{"encoder_arch": "densenet", "model": "audio captioner", "dataset": "simulated sounds of rotating machines with and without faults", "train_examples": 39062, "gain_aug_db": 6, "n_mels": 64, "hop_length": 320, "input": "log_mel", "spec_augment": false, "win_length": 400, "tokenizer": "word", "vocab_size": 51, "encoder_norm": "groupnorm", "encoder_activation": "silu", "encoder_weight_standardization": false, "encoder_depths": [8, 8, 8], "encoder_kernel_size": 3, "encoder_stem": "single", "encoder_growth_rate": 24, "fusion": "cross_attention", "decoder_width": 256, "decoder_layers": 8, "decoder_norm": "rmsnorm", "decoder_norm_position": "pre", "decoder_activation": "gelu_tanh", "decoder_mlp_ratio": 2, "decoder_head_dim": 32, "decoder_fused_qkv": true, "decoder_bias": "all", "decoder_qk_norm": false, "decoder_parallel_block": false, "decoder_inner_norm": false, "decoder_drop_path": 0.1, "decoder_positions": "rope", "decoder_cross_attention_every": 1, "decoder_tie_embeddings": false, "init": "torch_default", "residual_init": "none", "optimizer": "cautious_adamw", "lr": 0.0016, "beta1": 0.9, "beta2": 0.95, "eps": 1e-10, "grad_clip": 0.5, "cautious_weight_decay": true, "ema_decay": 0.99, "steps": 4100, "batch_size": 128, "epochs": 13.4, "lr_schedule": "wsd", "decay_fraction": 0.4, "final_lr_fraction": 0.05, "warmup_steps": 200, "weight_decay": 0.1}
Rows from block 4 of the audio encoder of a small audio captioner, named by matrix and row number. Rows with one number belong to one channel. Each number is 128 + 32 x the weight over its row's rms, rounded and kept within 0 to 255. All counts start at 0.
Before each channel's rows are labels from the 100 clips, of 14976, where the channel reaches its highest value: "strongest on" is what is common among them; "peak in band" is the frequency band that holds the peak. Only what is clearly more common there than usual is listed. The data: simulated sounds of rotating machines with and without faults. In brackets: how many of the 100.
# conv1: bottleneck pointwise conv (encoder.blocks.4.conv1.weight, 96x176x1x1), inputs 0-58
# conv2: growth 3x3 conv (encoder.blocks.4.conv2.weight, 24x96x3x3, transposed, each kernel summed), outputs 0-23

strongest on: reverberation (73); text has "room" (73); text has "reverberant" (73); rattle (41)
peak in band: 0 to 250 Hz (36)
conv1.63 [130 136  91  81 130  97  48 102 131 119 119 124 122 111 104 120 147 127 120 128 127 137 104 116 150 105 203 167 101 123 157 136 106 131 106 133 140  71 186 123 128 104  77 115  97  82 118 123 133 149 149  98 174 157 152 126 146 136 169]
conv2.63 [138 153 138 157  81 165 127 157 136  76 134 111 120  54 118 188  95 116 142  79  86 119 109 144]

strongest on: electric motor (92)
peak in band: 0 to 250 Hz (51)
conv1.87 [104  77 118 122  89  99 140 138 126 160 193  99   0 107 162 167 138 141 140  98 119 169 175  92 109 132 121 101 115 102 136 130 163 129 128 169 145 178 141 108 150 114 111 112  73 142  74  78  93 123 151 112 151 120  99  94  72 110 151]
conv2.87 [ 96 156 132 140 118  55 111 135  88 110 117 139  90 181  71 115 124 141  92 106  88 144 183 144]

strongest on: piston engine (62)
peak in band: 250 to 500 Hz (34); 0 to 250 Hz (31)
conv1.61 [135 137 141 101 108 102  91 131 139 133 168  83 139 114 134 122 134 104 147 121 105 156 177 170 127 111  81 143 130  65 129 106  97 170 154 127  79 110 107 116 131 155 155 130 114 146 162 135 122 162 130 159 103 114 189  93 123 125 173]
conv2.61 [138 142 151 131 107 174 153 168 122  76 121  96 161 153  97  60 122  81 114 143 128 168 151  73]

strongest on: state: normal (71); text has "fault" (71); fan (56)
peak in band: 0 to 250 Hz (44)
conv1.25 [139 159 153 123 113  80  77 117 122 127  75 141 139 138 107  68  96 121 127 147 180 141 105  97 127 155 163 155  94 106 147 173  68 173  62  18 171  88 151 145 100 104  58 144  95  76 122 170 156 150  95 127 134 128  61 178 145 135  97]
conv2.25 [114 100 145  71 155 120 175 131 108 107  91 137  95  96 184 185 128 117 115  72  87 109 156 129]

strongest on: quiet level (100); fan (74)
peak in band: 0 to 250 Hz (100)
conv1.52 [137 112 159 119 145 100 133 121 161 160  99 134 160 104 117 110 115  95 125 142 163 107 164 130 158 151 150 171 140  95 112 160 164 164 163 118 152 124  69  71 163 106 138 152 150 148 137 108  88 127 183  92 191 175 134  71 107 157 148]
conv2.52 [128 136  93  57 113 160 115 115  85 196 140 119 151 147 121  88 147 156 184 116 177 116 115 119]

strongest on: piston engine (52); rattle (49)
peak in band: 0 to 250 Hz (52); 1000 to 2000 Hz (42)
conv1.28 [131 130 114  80 122  71  99 116 135 131 103 175 121 144 145  81 131 131 146 143 134 144  32 172 145 140 176 138 104 139 128 129  77 155  67 116 126  92 142 136 118 133 134 146 166 127 149 149 152 138 131 132 133 146  97 193 130 157 101]
conv2.28 [115  93  76 103 142  86 172  73 100 123 108 132  94 131 136 115 123  89  92 112  46 144 146 124]

strongest on: rattle (68)
peak in band: 1000 to 2000 Hz (50)
conv1.51 [155 186 148 109 139 131 181 142 128 121 112 131 137 131 129 146 163 127 153 179 124 154 107 222 178 103 153 129 158 156 131 136  97 174 125 141 100 141 169 120 168 113 132  75 146 154 164 127 158 157 163  94 195 213 151 165 133  83 169]
conv2.51 [ 99  93  87 117 104  64  76  86  79 147 114 133  96 117 108  97 139 115 110 173  87 116 115  89]

strongest on: fan (99); state: normal (74); quiet level (72)
peak in band: 0 to 250 Hz (99)
conv1.79 [115  62 148 150 118 128 150 130 131 141 140  75 136  93 141 119 104 138 137  72  70 113 148 144 140 126 152 122 138 127 160 122 159 146 181 163 158 156 101 136 152 152 115 115 115 126  69  52 118 116 102 139 100 117 179 145 106 147  36]
conv2.79 [115 187 135 134 136  64  64 124  70 106 167  86 118 140 105 114 173 110 101 110 111 122 155 138]

strongest on: speed: fast (61); piston engine (38)
peak in band: 0 to 250 Hz (47)
conv1.26 [114 132 154 141 116 111  48 148 148 149  46 142 165 141 144  55  45  47 132 151 143  62  88 146 148 170 154 159 169 103 122 143  93  65  85 136 116   2 174 157  79 111 102  96  90  54 150 133  84 126 101 136 172 154  85 179  87 140 103]
conv2.26 [ 78 123 158 100 154 106 168 133  59 138 121 136 109  56 104 155 122 124  80 137  75 117 119 143]

strongest on: speed: slow (68); compressor (65)
peak in band: 0 to 250 Hz (67)
conv1.18 [122  79 152 128 123 112  87 139 142 102 169 167 117 160 118 117 109 128 159 107 130 140  57 115 145  85  96 134  59 128 133 116  79 152 132  69 125 139 146 153 141 152  60 120 139 126  97 113 164 148 123 101 144 151 100 169 154 126 128]
conv2.18 [107 100 142  93 155 144 153  74 147 159 112  94 149 116 212 110 118 118 134 109  74 144 181 136]

strongest on: electric motor (81)
peak in band: 4000 to 8000 Hz (68)
conv1.39 [129 136 122 119 124 117 140 110 113 146  97 106 113  81  73 108  89 126 159  85  68  79 148 121  68 134  85  88 142  49 152 115 137  80 147 183 120 168 120 110 157 134 118 104 106 163 108 104  84 129  84 104  96  73 118  99  70 119  76]
conv2.39 [110 139 102 163 124  55  69 102 112 115 157  80  51 167 108 123 128 110 140 127 129 153 128 119]

strongest on: reverberation (69); text has "room" (69); text has "reverberant" (69)
peak in band: 0 to 250 Hz (30)
conv1.86 [132 135 127 145 108 101  66 131  99 119 105 121 145 115 163 154 133 126  78 131  70 117 105 148 128 166  96 171  62 124 178 137 100 120 126 117 117 117 166 148  97 133 151  88  93 102 101 143 197 103  81 144 122 129  77 147 122  90  81]
conv2.86 [103 104 122 101 135  91 101 164 175 170 154 133 106  83 133 175 108 100 101 158 118 150 145 207]

strongest on: reverberation (70); text has "room" (70); text has "reverberant" (70); piston engine (37)
peak in band: 0 to 250 Hz (45)
conv1.14 [123 109 155 140 109 118 105 138 126 128  78 159 128 117 162 135 153 135 107 130 135 103 136 162 149 148 151 197 149 162 140 159 129 137 145 134 141 138 108 100 158 132 106 145 146 136 118 150 151 162 133 148 115 145 157  96 173 135 133]
conv2.14 [140 142 110  54 131 137 157 103 100 149 143  98 122  64 115 165 145 120 129 118 140  45 102 150]

strongest on: gearbox (85); speed: slow (67)
peak in band: 500 to 1000 Hz (41); 250 to 500 Hz (39)
conv1.40 [139 125 143 109 139 130 113 145 157 132 129 145 146 101 124 142 140 114 104 139 123 137 124 149 141 134  82 114  62  83  61 107 105 167 170 123 144 138  93 112 163 130 122 117 155 138 116 145 133 125 155 136 142 120 143 131 132 135  88]
conv2.40 [140  98 109  85 128 123 132 112 135 173  15 100 140 152 103 112 136 133  77 118 116 152 114 127]

strongest on: reverberation (70); text has "room" (70); text has "reverberant" (70); gearbox (52)
peak in band: 500 to 1000 Hz (39)
conv1.38 [140 138 136 147 116 131 186 133  91 138 186  98 107 116 166 142 159 151 125 158  81 145 101 163 195  83 109 136 114 162 163 111 111 201 173 102 157 102 165 132 134 160 149 142 152 162 165  89 175 157 165 128 169 126  91 169 141 116 146]
conv2.38 [156 129  69 131 136 170  81  94 112 105 136 122 105  87  86 134 106 103 145  84  76  70 141 155]

strongest on: reverberation (71); text has "room" (71); text has "reverberant" (71); rattle (50)
peak in band: 500 to 1000 Hz (30)
conv1.41 [105  97 145 125 149 166 120 132 117 146 183 139 140 113 126 135 131 143 136 103 149  87  55 101 147  97 138 150 118 121 141 160 182 172 138 153 115  93 158 123  89 113 122 114 114  77 133 156 159 147 133 139 118 138 167 150 143 146 155]
conv2.41 [129 191 107 161 105 183 117 131 152 180  95  79 135 102 148 129 111 144 139  62 111 157 152 154]

strongest on: piston engine (44)
peak in band: 0 to 250 Hz (56)
conv1.49 [137 218 141  99 129 153 163 126 157 145 132  98 144 133 143 149 124 127 106 125 134  89  75 139 106 136 163 131 122 163 166 176 145 134 142  80 112  96 147 141 163  88 166  92 151 141 161 173 143 143 182  90 200 153 164 170 109 122 156]
conv2.49 [ 91 130  95 143 111  67 106  92  95 187 114 104  59  87 117 132 127 152 105 128 107  98 156 157]

strongest on: reverberation (73); text has "reverberant" (73); electric motor (58)
peak in band: 0 to 250 Hz (48); 250 to 500 Hz (25)
conv1.42 [135  78 123 111 101  66 110 124  99  83 143 173  86 113 121 158 109 104 106 162 131 120 120 118 141  87 134 148  41 124 135  89 138 138 114 147 154 119 115  72 156  84 101  68 134 153 130 110 120 118 175  72 133 136 120 119 173  74 159]
conv2.42 [147 129 129  77  88 156 180  99 132 105  87 146 135 159 208 124 120 130 177  98  82 131 113 128]

strongest on: quiet level (100); fan (93)
peak in band: 4000 to 8000 Hz (100)
conv1.2 [137 136 116 166 141 127  99 155 146 151 151 140 138 129 174  99 152  96 100  79 117 125 143 173 152 109 134 107 143 180 123 155 152 188 182  87 133 107 129  97  78 162 118 151 144 115 172 139 165 125  97 159 117 124 209 150  81 153 127]
conv2.2 [132 114  63  92 130 179 110 100  94  85 164  59 153 129 103 118 107 111  81 137 108 140  94 114]

strongest on: speed: slow (63); gearbox (55)
peak in band: 250 to 500 Hz (41)
conv1.23 [185 100 169 144 130 115 133 180 143 119 118 124 113  99 143 151 171 132 106 115 115 137  90 124 181  84 140 133  72 158 116 120  80 170 150 120 131 137 108  74 133  91 135 118 176 171 127 141 171 132 175 113 187 155 171 114 167 146 113]
conv2.23 [127 101 123  47  93 126 127  64  93 130 179  89 129 110 107 146 106  94 111 111 104  94 144  95]

strongest on: squeal (64)
peak in band: 2000 to 4000 Hz (56)
conv1.88 [133 141 104 127  92  96 101  99 111 106 141 146 125 158 139 147 138 172 101 126 119 130 126 152 150 121 138 173 147 135 127 115  91 147 120 125 130 119 138 102 137 140 149 109 152 103 158 118 146 128 120 110 125  98  99 123 157 150  87]
conv2.88 [125  64 124  74 141  93 116 105 160 151  94 120  93  80 152 154 120  99 153 111 128  51 126 136]

strongest on: speed: slow (71); electric motor (63)
peak in band: 0 to 250 Hz (100)
conv1.77 [116 115  77  97  93  69  90 132  80 123  64  74 127 145 119 125 124 105  96 130 122 164 157  85  86 193 153  98  91 112 116 118 154 135  90  85 144 166 133 123 119 140 111  97  86 155 134  67 142 113 105 158  70 107 168 114 113  65 137]
conv2.77 [135 126 127 107 142 147 149 125 110 101 194 151 102 135 196 173 179 132 164 115 110 111 189 164]

strongest on: fan (64)
peak in band: 0 to 250 Hz (98)
conv1.6 [136 153 177 196 114 185 162 174 138 144 124 132  69 103  91 100 113  96 110 172 145  23 105  78 153 111 144 117 171  76  79 145 144 112 122  61 153 178  71 115  71 105  94 130  58  80 137 159  85 106 140 110 140 110  99 144 116 100 139]
conv2.6 [103 151 163 138 113 141 104 137  45 119  61  89 133  80 154 144 120 110 149 151 124 111 104  77]

strongest on: state: normal (74); clipping (57); text has "clipped" (57); fan (50)
peak in band: 0 to 250 Hz (36)
conv1.33 [111 143 143 164 155 164 176 165 164 166 124 131  59 121 107 161 115  59 143 140 165 110  57  98  74 174 165  98 141 114  90 111 154  94 145 131 179 145 149 119 147  99 144 171 116 100 123 196  70 117  80 126 127  71 127 170 116  95  67]
conv2.33 [113 168 166  91 141  89 126 150  74 121 117 123  58  88 178 170 123 136 105 160 127 118 167 104]

strongest on: state: faulty (90); rattle (75)
peak in band: 500 to 1000 Hz (41); 1000 to 2000 Hz (41)
conv1.5 [133  88 142 145  93 137  76 138 104 133 125  96 154 120  64  53  78 119 124 161 137  80 105 136  98 113 170 129 140 130 154 130 164 129  56 148 147 135 179 128  77 136 128 116 111  62 164 160 121 141  61 146 124  92 125 165 134 122 126]
conv2.5 [114 149 127 176 126 174  78 160 136 158 136  98 174  80 146 200 122 127 135 106 123 185 140 142]

strongest on: state: faulty (84); rattle (49); turbine (32)
peak in band: 1000 to 2000 Hz (69)
conv1.43 [ 91 148 130 158 138 122 167 134 135 156  95 135 196 164 105  22  61 136 126 116 166  73 184 126 179 146 121 103 179  65 137  99 146  72 116 147 119 159 132 153  90 109 190 126 129  76 161 117  81 127 111 156 134  86 135 134 128 146 119]
conv2.43 [137 150 140 105 131 114  94 153  64  89  85 109 144 117 146 128 160 106 108  85 118 111 211  85]

strongest on: piston engine (93); state: normal (78)
peak in band: 0 to 250 Hz (91)
conv1.20 [130 164 172 162 125 114 122 112 139 127 110 108 118 108 119  99 171 113 153 130 130  91  98 107 132 113 126 130  83 109 150 151 149 127 107  70 126 107 138 181 161 140 101 150 114 125 118 150 128 153 136 108 128 131  94 143 108 151 142]
conv2.20 [148 113 115  59 122 164 112 158 130 148  27  82 162 111 123  93 119 139 136 133 123 114 148 144]

strongest on: rattle (62)
peak in band: 1000 to 2000 Hz (50)
conv1.90 [102 187  88 122 138 154 167 125 107  98 158 127 128  88 147 129 112 158 154 151  88 106  96 189 135 136 143 172 135 122 145 148  50 135 137 110 137 112 116 162 114 154 149 154 178 137 150 157 138 107 174 153 144 181 104 156 114 139 131]
conv2.90 [108 141 126 166 173  91  59 111 101 135 138 134  75  76 170 131 123 128 169 101 103 111 170 152]

strongest on: gearbox (86)
peak in band: 1000 to 2000 Hz (73)
conv1.47 [118 140 130 113  99  83  91 141 119 123  73 106 128  17  95  76  53 131 141  78  81  46 154 121 109 133 130  86 120 123 126 132 104  58 131 120  91 126 142 108  97 103 110  95  87 142 127 119 100  86  54 125  73  72  76  89 100 113 109]
conv2.47 [137 148  94 181 156  70 105  87 131 165 188 105 114 155 138 118 155 108 164 173 159 145 130 167]

strongest on: reverberation (92); text has "room" (92); text has "reverberant" (92); electric motor (35)
peak in band: 0 to 250 Hz (45)
conv1.36 [175  75 145 111 134  90 138 139 136 116 128 149 117 119 113 113 114 141  87 130 132 117 106 170 193  99 119 166  78 157 113 138 127 175 161 133 156 125  50  60 137 135 161 119 149 155 158 104 191 175 139  79 172 156 108 105 169 111 137]
conv2.36 [122  97 108  30 103 126 146  66 120 122 132 121 121 140 163 139  74 133 136 137  96 128  94  87]

strongest on: piston engine (63)
peak in band: 0 to 250 Hz (81)
conv1.54 [154 193 126 144 161 138 186 117 140 132 118 128  81 175 130 144 151 156 100 171 149 150 107 173 117 155 150 167 138 147 162 129 145 160 150 107 128 107 143 136 150 145 165 192 152 155 159 126 141 162 170 171 134 153 166 151 130 132 159]
conv2.54 [105  97  55  92 147 118 137  96  88 160 139 106  81 116 117 136 167 152 129  83  98  98  93 173]

strongest on: compressor (67)
peak in band: 0 to 250 Hz (51)
conv1.4 [118  70 145 104  98  83  86 125 109 115 126 153 100 110  85 130 107 116  74 129 145  89  63 122 158  65  89 110  85 105 129 114 107 143 117 124 102 112  86  64 162 112 131  97 126 141 153 129 162 179 159 123 136 152 136 101 119  89 104]
conv2.4 [122  71 126  94 123  65  99 107  90 145  74 101  94 178 149 127 111 107 151  97  93 170 123 142]

strongest on: electric motor (48); piston engine (42)
peak in band: 0 to 250 Hz (87)
conv1.89 [151 132 113 158 149 158 155 106 121 117 131  33  95 169 177 158 148 141 122  61  63 158 179  93 127 168 101 106 128 132  44 124 128 147 146 127 168 112 106  92 169 128  95 165 146 112 162  72 163 130 123 148 153 132 171 179 123 147 153]
conv2.89 [ 90 111 118 124 141  80  97  99 138 101 170 155 104 169 194 110 157 140 145 124  96  84 168 177]

strongest on: squeal (58)
peak in band: 2000 to 4000 Hz (51)
conv1.95 [130 138 132 134 139 130 104 133 135 146 151 149 113 134 150 149 146 142 131 150 150 127  84 145 164 120 121 147 109 137 155 121  94 125 105 130 148 108 154 136  97  96  75 101 128 141 109 145 166 151 110 105  99  93 109  98 151 129 132]
conv2.95 [164 125 145 101 136 157 139 134 169 128  96 135 149  47 124 170 121 117 133 127 137  31 122 125]

strongest on: state: faulty (85); rattle (67); piston engine (35)
peak in band: 1000 to 2000 Hz (54)
conv1.31 [137 137 107 117 101 143 136 108 154 147 128 137 158  34 156 115 120 137 121 157 130 100 106 209  85 103 174 121 177 146 143 151 100  95 108 164 124 116 134 201  79 121 136 128 122 130 178 100 105  63  94 156 129 137 145 152  89 165 124]
conv2.31 [134 148  72 173 180 143 116 143  93  80 176 116  99  96 135 174 139 135 162 138 157 149  88 165]

strongest on: thin (high-pass) (65); fan (62); quiet level (60)
peak in band: 4000 to 8000 Hz (100)
conv1.19 [151 162 152 124 144 109 120 158 137 122  94 110 154  94  92 106 111 162 113  64  58 102 165  74 103 134  69  73 149  43 108 142 121  78 140 115 122 113  85 147 151 148 120 150 130 122 149 126 142 109 154 111 163 128 153 118 132 177 137]
conv2.19 [ 99 121 112 126 117 113 115  98  94 138  73  72  81 168 139  56 122 101 146 127 133 118  92  74]

strongest on: conveyor (53); rattle (44)
peak in band: 1000 to 2000 Hz (47)
conv1.93 [ 92 161 107 109  85 112  57 113 116 121  84 101 135 122 129  95 153  90  82 114 167 129 135 136  44 114 107 123 130 127 154 127 145 146 163  94 135 144 129 152  92 136 114 125 112 104 141 148 130 156  88 160  87 151  95 145 110 145 135]
conv2.93 [ 94 168 132 165 113 134 115 143 136 168 176 127 128 141  82  98 137  61 111 124 135 207  92 137]

strongest on: clipping (58); text has "clipped" (58); conveyor (32); thin (high-pass) (29)
peak in band: 4000 to 8000 Hz (96)
conv1.75 [106  90 143 154 124 111 119 144 169 150 167 145 114 160 138  47 113 132  88 124 103  98 171 136  91 141 163 105 166 110  96 151 154  92 119  70 136 134 125 104 135 134 110 137 130  99 124  90 110 155 118 121  94 115 160 117  59 181 103]
conv2.75 [ 86 115 146  98 137 105 117 139  80 106  67  89  99 121 167  60 133 103  86 110 114 107 163  99]

strongest on: squeal (51); electric motor (48)
peak in band: 0 to 250 Hz (38)
conv1.81 [118  77 124 118 125  81  78 129 159 105  87 116 145  57 146 104 125 139 111 124 125  64 192 107 115 131 141 146 108 126 148 145 190  45 107 139 136 160 132  93 141 144  99 157  83 144 104  61 125 138  76 148 124  98 154 120  82 149  99]
conv2.81 [ 43 135 136  87 136  78  96  98  79 127 110  90 145 133 169 106 152 129 106 142 114 133  73 129]

strongest on: fan (82)
peak in band: 4000 to 8000 Hz (85)
conv1.32 [156 152 153 153 116 152  93 125 122 126  42 159 186  60  88  70  61 143 127 142 148  64 173 109  85 158  94 145  94 122 121 143 181  74 132 138 149 140 139 143 103 120  90 127 102 100  94 180  90 120 123 114 145  78 147 123 121 153 132]
conv2.32 [ 60 158 130 126 132 156 144 132  52 132  64 114 151 117 153 159  89 128 126 150 139 170  88 114]

strongest on: electric motor (57); piston engine (37)
peak in band: 0 to 250 Hz (83)
conv1.0 [125 136 133 115 134  81 137 111 139 126  84 173 170  75  81 113  68 138 131 142 126  92 203  95 162 172  80  81 149 108 144 106 171  65 157 165 120 154  96  90 155 141 120 133 101 147 128 126 111  97 144 124 139  73 171  64  87 122 103]
conv2.0 [167 135 180 125 122 158  71 143  91 153  79  61 144 157  77 115 145 106 113 110 107 156 133 104]

strongest on: piston engine (65)
peak in band: 0 to 250 Hz (78)
conv1.21 [157 195 167 166 171 144 122 154 174 179  67 108 149 128 159 144 125 123 118 117 133 120 137 158 179 125 178 149 135 157 132 158 148 181 133 127 126 109 133 113 156 113 134 128 157 137 155 107 146 147 134 137 162 174 176 169 150 126 113]
conv2.21 [ 84 128 139 101 125 157  60 121  58 156 153  94 122  73 121 124 107 146 125 109 118  74 158 153]

strongest on: imbalance (40); piston engine (31)
peak in band: 0 to 250 Hz (76)
conv1.27 [118  68 105 165 100 123 114 159 134 149  87  94 106 143 145 138 124 144 119 120 108 187 155 111  91 140 162 133  88 112 134 117 139 152 146 131 111 121 133 122 113 118 115  99 102 141 115  83 140  92  61 127  94  83  81 144 121 139  92]
conv2.27 [154 112 116 139 166 121 127 150 118 100 172 123 140  79 168 212 121 153 121 107 110  90 171 180]